{"dataset": "synthetic speech, music and everyday sounds put through simulated rooms and audio effects", "label_smoothing": 0.2, "head_dropout": 0.2}
Rows from block 2 of a small sound classifier, named by matrix and row number. Each number is 500 + 25 x the weight over its row's rms, rounded and kept within 0 to 999. All counts start at 0. Numbers have three digits each.
After each channel's rows are labels from the 100 clips, of 14976, where the channel reaches its highest value: "loudest band" is the band of the loudest frequency at the time of the peak. Only what is clearly more common there than usual is listed. The data: synthetic speech, music and everyday sounds put through simulated rooms and audio effects. In brackets: how many of the 100, against the usual share in percent.
# c30: last pointwise conv (model.blocks.2.c3.0.weight, 384x384x1), inputs 0-95

c30.47:488473507500486479502464496536508492510516478487505485528520495473518519482516444486520492489463536500518504511497478495485488494507505560492530530453490483512475463483514501493514514468497480527507496495518489496513505512533450488478521486472487459454499519458490501507508480496506489481
loudest band: 1000 to 2000 Hz (26 vs 7.3)

c30.114:518535479499496483486524515497497500551474453495579479487483525469530559503538492516522522492533482504491506537508566496522497460492544470540504509501538498554516530542541459532536495487482563495544497563494461505491476490554480485483475501487565481542505500538510508503529529512523456512
loudest band: 4000 to 8000 Hz (83 vs 5.7)

c30.147:479501505501497491508503489505499496512511503502466484513468481499504503502486516500477518498522490501499482490490476496479496478488501511484507491502488498467501480491465512489511505486486486482489508514496506514499484501519487488467474472493492509473482494495492479491523480500515487480
loudest band: 2000 to 4000 Hz (37 vs 6)

c30.201:496476514511480478480484475481458496431483507503506506447501493490483498527482494500484473435508448521472517465504499505489456440514504493505480461531529457510481494504499501501459485509461494519512459467501492515526493481497529502488448506510491476510423485479544469467520452491494521474
loudest band: 250 to 500 Hz (50 vs 19)

c30.139:529486493501492489520516517448470517516490514511510485542493501468532533474509443493489534503478505501496519520512526501469484490478486488535499518475492495503500448539475518483538495477500536530506503479525500488513501539533486486469485518516516500548534494475463511498478504495511500505
loudest band: 4000 to 8000 Hz (67 vs 5.7)

c30.306:488425527527506518508513473524498499478500475501505480482442527501529539492508480495482472490471480501487514519469487516488515496515487512518484536463479435468470461495502482499456502533465506501529516469511425507515495514524497495501450516545505474525477522444487489465517492552501517517
loudest band: 250 to 500 Hz (40 vs 19)

c30.48:510484503490526512531488504493496501519530488498461474517491450501567493502484464513488533480461460474507465517493489497452489489476503474508495498462475476463489448510455487519534509498543495468498548465530486470511490509495482522460499470488489532500499480491496490479438466487500480471
loudest band: 250 to 500 Hz (44 vs 19)

c30.145:508511536546545481514522524520549487494544473519476514495547489470532543458536450514542505472441556469500540512527467535432529514492484534523508549408487506474523480511501510477472540512520513532490523480538491456545470509511407454457549502488457545518470514508456486534468470541528476490
loudest band: 1000 to 2000 Hz (36 vs 7.3); 500 to 1000 Hz (36 vs 15.6)

c30.210:510472485529504466523558529470476525545513522484452525498486520435512533501514494442490503465531507476523517512524501521516456507515472508533519465505470497452524503493480497473486544485494488522483498488494548418533530529506432481539501510529513546485511534460525492513436501508529515512
loudest band: 250 to 500 Hz (49 vs 19)

c30.15:508519511506513517496492501495474506515529510493504512490506505484529486490482475512505495473523486506514499496489515485514452503497477500505513464485518501494511497526472493480509514502528476488493513506510517494505523518487485475493500521487522524525500486498498515499491509491501492519
loudest band: 1000 to 2000 Hz (32 vs 7.3)

c30.351:458502509506492505488509460506451498465508501503501525486488513501504482520483481456512497505455497512485537468484486482474478469514512514494487460460511467506493443474488496514509504470479456540512490522468465515533478489523486467457468495499488476482460512480525463502527467564505509478
loudest band: 500 to 1000 Hz (49 vs 15.6)

c30.321:513482497482491525494488501480475533525466511474510458507478481493517516490489467529493510475510468527493493534499538502488489493517487489478478494490485485520514454543496506476529502494514530459522529467525521481516505509514480528513468467502540481539520474491496489496457506518515486489
loudest band: 500 to 1000 Hz (39 vs 15.6)

c30.224:477502522516505491514546464483474483471510492486505530493468528510490510499465460490483483502476504499497517487487501501490499507514482518488470530460503502499479533488487481500501505485477526518485494483501477515506502527539481497502505520525489491520510505487514492508514478512535501531
loudest band: 500 to 1000 Hz (40 vs 15.6); 1000 to 2000 Hz (31 vs 7.3)

c30.322:480507501495538493492483475476482506519505489504518516524481515480494493519429461515475506479485481496501482481479498458495478498456516493466515479460493483523480514493490486528526464481486509481500507480510490519479524521489512461490473516472511499484501534461509521463509487470487469503
loudest band: 250 to 500 Hz (40 vs 19)

c30.278:488495469477498472509499509520524516498533493505498484496495479522506495520526544501500507486494504492499493494491492483500502493457519485479527512528520497503485523493515512522498520490506499509529523508499500533472498507532531516480482485486523489464475513526526493475519502448509467463
loudest band: 1000 to 2000 Hz (29 vs 7.3)

c30.96:467482494507489484493512473489491499527507508484509512488519508468505500499467491469492476493490474468474493480455511477506501529502491527456503490512520504503491516498447509504489502486486523493467491516472495493489489518513503509513492513472487477530529508478500479480499510489511484523
loudest band: 250 to 500 Hz (43 vs 19)

c30.366:506475484489502543520476508521458523480503519484464458495493466498547483520484479531492502503469448503501454497484489487469484486489488479485484454514499505475484502473497533516495515553563496459509563449534523476489490503463513542490485446484495533488506463487515485475466497467486506476
loudest band: 250 to 500 Hz (49 vs 19)

c30.377:515454492465494485479443509508491508475457502473519474470448525503476485515502550491434463462530452504484454487490531475526492480515503485496478495553473431517499494481508461490485469501517485422450483485486485488469466477451542533528424464483564502470495514479506482417506528524489492490
loudest band: 4000 to 8000 Hz (49 vs 5.7)

c30.78:510504494522508519504510538514517534473544507529474507404485523456484501527507488484509459470522502533518525516517495516515510495516481482515477489528498479487515476494493473469464537482488512526522507505508523490540525530521466540542512491511504502522466528499521505510486482535491519514
loudest band: 250 to 500 Hz (39 vs 19); 4000 to 8000 Hz (32 vs 5.7)

c30.130:503486444506492515513466480508501524515518542527487466529497513483551485527504468484493516496481461494508447508492523484488504493484500462516539499496532484475476497483493516523524508488515487451512543485518489489509505540488488530513486500521503514498524503504521523474478502497478525505
loudest band: 2000 to 4000 Hz (32 vs 6)

c30.175:508455491469515514535460506504481530499511502477486438519486437508524515505510464559485507479489465521521457530494508517463495484504483463483503474496454470501510460510492531500507517519546527470525563453556515481512494513481492546490458469494523510511532464483503493489450487513484486501
loudest band: 500 to 1000 Hz (49 vs 15.6)

c30.365:488481516519503466501507488548490471481497489491494509492490501458504522467520446494520475453493509523505504514482490509476478476504512515490500498451438519488457455463525461466489504484454533503500523470513477504534501508494437483485505487485503507495497500472469506523527483496515470510
loudest band: 250 to 500 Hz (39 vs 19)

c30.46:487457500513537528550457489519497540504524537473493485517478470522542444519473476580483539484480461520510472516467525490457511472501484483446517484520445504521486494511472560496526538545552469461515580461537512470520461494472519568482473444478528519499488451489515450495435486494483505488
loudest band: 500 to 1000 Hz (34 vs 15.6)

c30.26:483481486478489478498509520540502521476539498510492502495487481536516497511498544498495499480490494499498471471497468463503510481482506498468519501536528477512493517484525527533491537505511489507499515499500505555456493503518538513480476462487512486445467518500527478453542501463481488459
loudest band: 1000 to 2000 Hz (25 vs 7.3)

c30.178:468498506447475502490492507483515514553472480470455493498475443490484455502470528458445503477524474501475504489482501483499496490496493499448497477526514502506511466492431477514502493490489464472468478483464507483442460461463524495466494455471522514486489444491469472459500495459538472448
loudest band: 500 to 1000 Hz (34 vs 15.6)

c30.189:504458518486536531552489514537578543455521551477495455522494523504516529528472517541509547441548492515558498537495526496534542472541467490461481553530464501501518539509506548482544528572469533505535551478544545490496550472523521535549500540539545531501462509540523564489498495502508555567
loudest band: 4000 to 8000 Hz (31 vs 5.7)

c30.376:518497528511510504490513505462467518516468496502521474502493513466545526441495460485489522490478479491464507513484559488491474491497489502513454523469479490508525475544497475470539494480490524485520503484519465454501472509531449485499475493497574510558497492491436488491458511508557492513
loudest band: 4000 to 8000 Hz (91 vs 5.7)

c30.230:486484481490426457460514486490491514477466497495468541445520524513526513476503556482489454490466507498431460480471481474514491517524506497488479468568468474485507500476480502523497471478460529501463479461446503492500461481545524518513489458492483455478477508489501440469515519478512464510
loudest band: 1000 to 2000 Hz (25 vs 7.3)

c30.261:507438433496487485484486493529511523495503500413512504486529518508480523475472476520532512478517473516488452502495533476529520483510480443485447500529484519520485506508526471515507496470528543498451520472523492538444479455497504523514494486486523532514475460506480483518531544515503495514
loudest band: 4000 to 8000 Hz (71 vs 5.7)

c30.293:508493516551477512527529490502503566483453579486536533527484534462526489499477514477474503462514465520510507467490588497519475496548490507501475472531514518513503555492504509539538530519491474470487525481495501451490512523416509551525489540513573489485505479490530506493447534525529546532
loudest band: 250 to 500 Hz (41 vs 19)

c30.123:506515473511464503502495526510515511501516497506449534508511469458477480504507471468480502483511489487525535498490458500495507478511487468484512511488459494472513493519473502489494522495485475498468523497512540497510529495490467441518491519503445515521504479520523526501502483463517525504
loudest band: 500 to 1000 Hz (48 vs 15.6)

c30.368:490467525474492478489488510510493525530465507489488496505445512501510487522501524471439497471531496509499496481478514510514500505504515512478500505521483464500510490496476493512513491499482466499459492508479510493485488495481504500505458484498544504466507519501513504470511518501495493487
loudest band: 4000 to 8000 Hz (50 vs 5.7); 2000 to 4000 Hz (26 vs 6)

c30.199:501461500481504471472456505506513500495458491496503494512495488497477469537492529453469477472548488507479497471483516515521513481516517475477514508528529450513494480487497477516477468494481465472458490503478488485478461482452542517492473470491554485478501470503523483459504518507488511467
loudest band: 1000 to 2000 Hz (27 vs 7.3)

c30.363:501518495482501481494509501489475503514509475471486496494490503452525489500472471474485491471518500486514500493506501524493469495507485521499496486451502503463517494520455460484496506477491487504475514518509481472488510499493459471498511519469516538520494507502512509498495506522505454508
loudest band: 1000 to 2000 Hz (31 vs 7.3)

c30.81:485505512473494513472465474519504497552493463450490489434514467471523519496474483494482470498498492494439479483473504451481457491479500535469457467502496494500477517492516468505471494497506547458488514490491488510478443449511492524499518427457506495512477488491485442490516500464507453478
loudest band: 500 to 1000 Hz (43 vs 15.6)

c30.337:522467513475515520530501526473464523506520500470510467517480485494505531489510468532470522472491474525502513543513535537488472490514482499498476505481461468515542448561488489478530509491527536499509521482534499471491500502526477532502478482511539508551521466490497499495459514527511490504
loudest band: 4000 to 8000 Hz (51 vs 5.7)

c30.152:504519511462522504505534491506524496497477491513491478517470516442531512516479505449475522498525490475517516506488494534512537509501519529503503517463493503458507526501470448527512492487471500501481518551497482487484522500504473488518495530497497516518492519525501529494517503525510451521
loudest band: 4000 to 8000 Hz (40 vs 5.7)

c30.222:488481513464491479495480512504493502529497475502471481507462458508497476518502529455469494478526489485484490483490484535502490467500509506481504508526504457491520457491451472511483492481491456498469488506466514497474473470484516510474451453491536500461498482497498482453509495502483504455
loudest band: 1000 to 2000 Hz (28 vs 7.3)

c30.216:457544494460573515485484466488534516536508454528502482523549482465508491489501514459501494529487528461468516498449494518492485509475531540473530548485561513479478489451434468491497513494495442534556511554488488501462502483544491469495526423480505482494491531532507475503512509453526451475
loudest band: 500 to 1000 Hz (52 vs 15.6)

c30.200:503502497516507474520477487525544497512523544489509525511509517523545516475522481512530522483517501501518479495496516507525496477513478473515524496509525501519482495505512495465535498525491520474538510493519527501505539522482501485523499535491500492502516507496495538512509500514474529519
loudest band: 1000 to 2000 Hz (25 vs 7.3)

c30.342:509471511470487476498461524515490515496472494489485487501474481497480493527527536475460477481528493498493481489499502513506490472514498506490495508533507434504501478489494480514482487492496485484461469494463500484476476474472535537497440460502543492471503490480496494444504504511476521466
loudest band: 1000 to 2000 Hz (28 vs 7.3)

c30.336:504526519507515540511515487477488511488519505511517491476495546470531512500473488496503498444540506508515488506488500502506491503509462520508499494489531505483489505516483532466491516532508500495503517525512495488525521526512475489496498554531519521516479501497491512501487493524503510523
loudest band: 250 to 500 Hz (50 vs 19)

c30.213:500479414496424418461502482525524476519470509495512502427508549475447518517533502479514472503514503512470462525494542483547502465518526474499486512512466491497502507499522474507484459418491528476491449460461474505503483504519495542545511481466520441513500518465498490493507524490477494536
loudest band: 4000 to 8000 Hz (43 vs 5.7)

c30.262:466495507508476470489476462493511462495417499452477546513497543543550486451504535471499496505522459437467449477464509475509487513490470489487439499515495482461474498475485446493520442506425483476497460511476475463457478483423511403517465539495487504449492475492472492482493494526514486539
loudest band: 250 to 500 Hz (39 vs 19)

c30.162:503481510524523510580499523492499515484495546505515489539451486499499521511513445581491575479474519475569517531522453517493514518481502504495527529487527490517504534547532572491568505524489532476543498479531545517508571550493468464525467602554477491499524502501493577509515517517487530530
loudest band: 1000 to 2000 Hz (25 vs 7.3)

c30.153:494467516466491478494466513501481510518484480493474471517461469508492470524508527462460485483532494484480482479484492534502497461505513503481509507524509445496519468481468481512486493485494457483457480505466498493469466472466523517469448456491538500462505481497492486443501506508484499460
loudest band: 1000 to 2000 Hz (35 vs 7.3)

c30.172:518493521534545495540525522523484517482546516516490508451497529445506529496492463463528485462512512523535524497524504509492510492530479511532474484462500489466510444488511466463489541463492512538500505521518475473552525539506424522510504529521501518521461521514495514504495484544499528504
loudest band: 250 to 500 Hz (48 vs 19)

c30.259:468513472515432469493532471512524489521488505486475545471515476492509517476505542470515504475487499459476476504457516457497501506512507504463473499526478523480458515488473499520502499455443525503465462500471511517481464461540513501489508475492506460507466476513486468502534475461562483502
loudest band: 250 to 500 Hz (41 vs 19)

c30.324:492460496537494461465483469503513454476492509458497501463476525512496515479499467475497461451518484476481493469485493503493488472510457504505518503502470501478473486482468476455475468523462499491481450464468503477536517523480488499522482516506508484492491538462499515508485484501492534489
loudest band: 250 to 500 Hz (40 vs 19)

c30.305:492450510480498505466489489495520514485439538488530463474458528490497492500510517507457529452519483496458489508461566491533502467515483489475486538518488492520518483555487540481514431526474501482455470471499521486479492461510504523514482488487559468553446498475484491491491518491523502509
loudest band: 4000 to 8000 Hz (93 vs 5.7)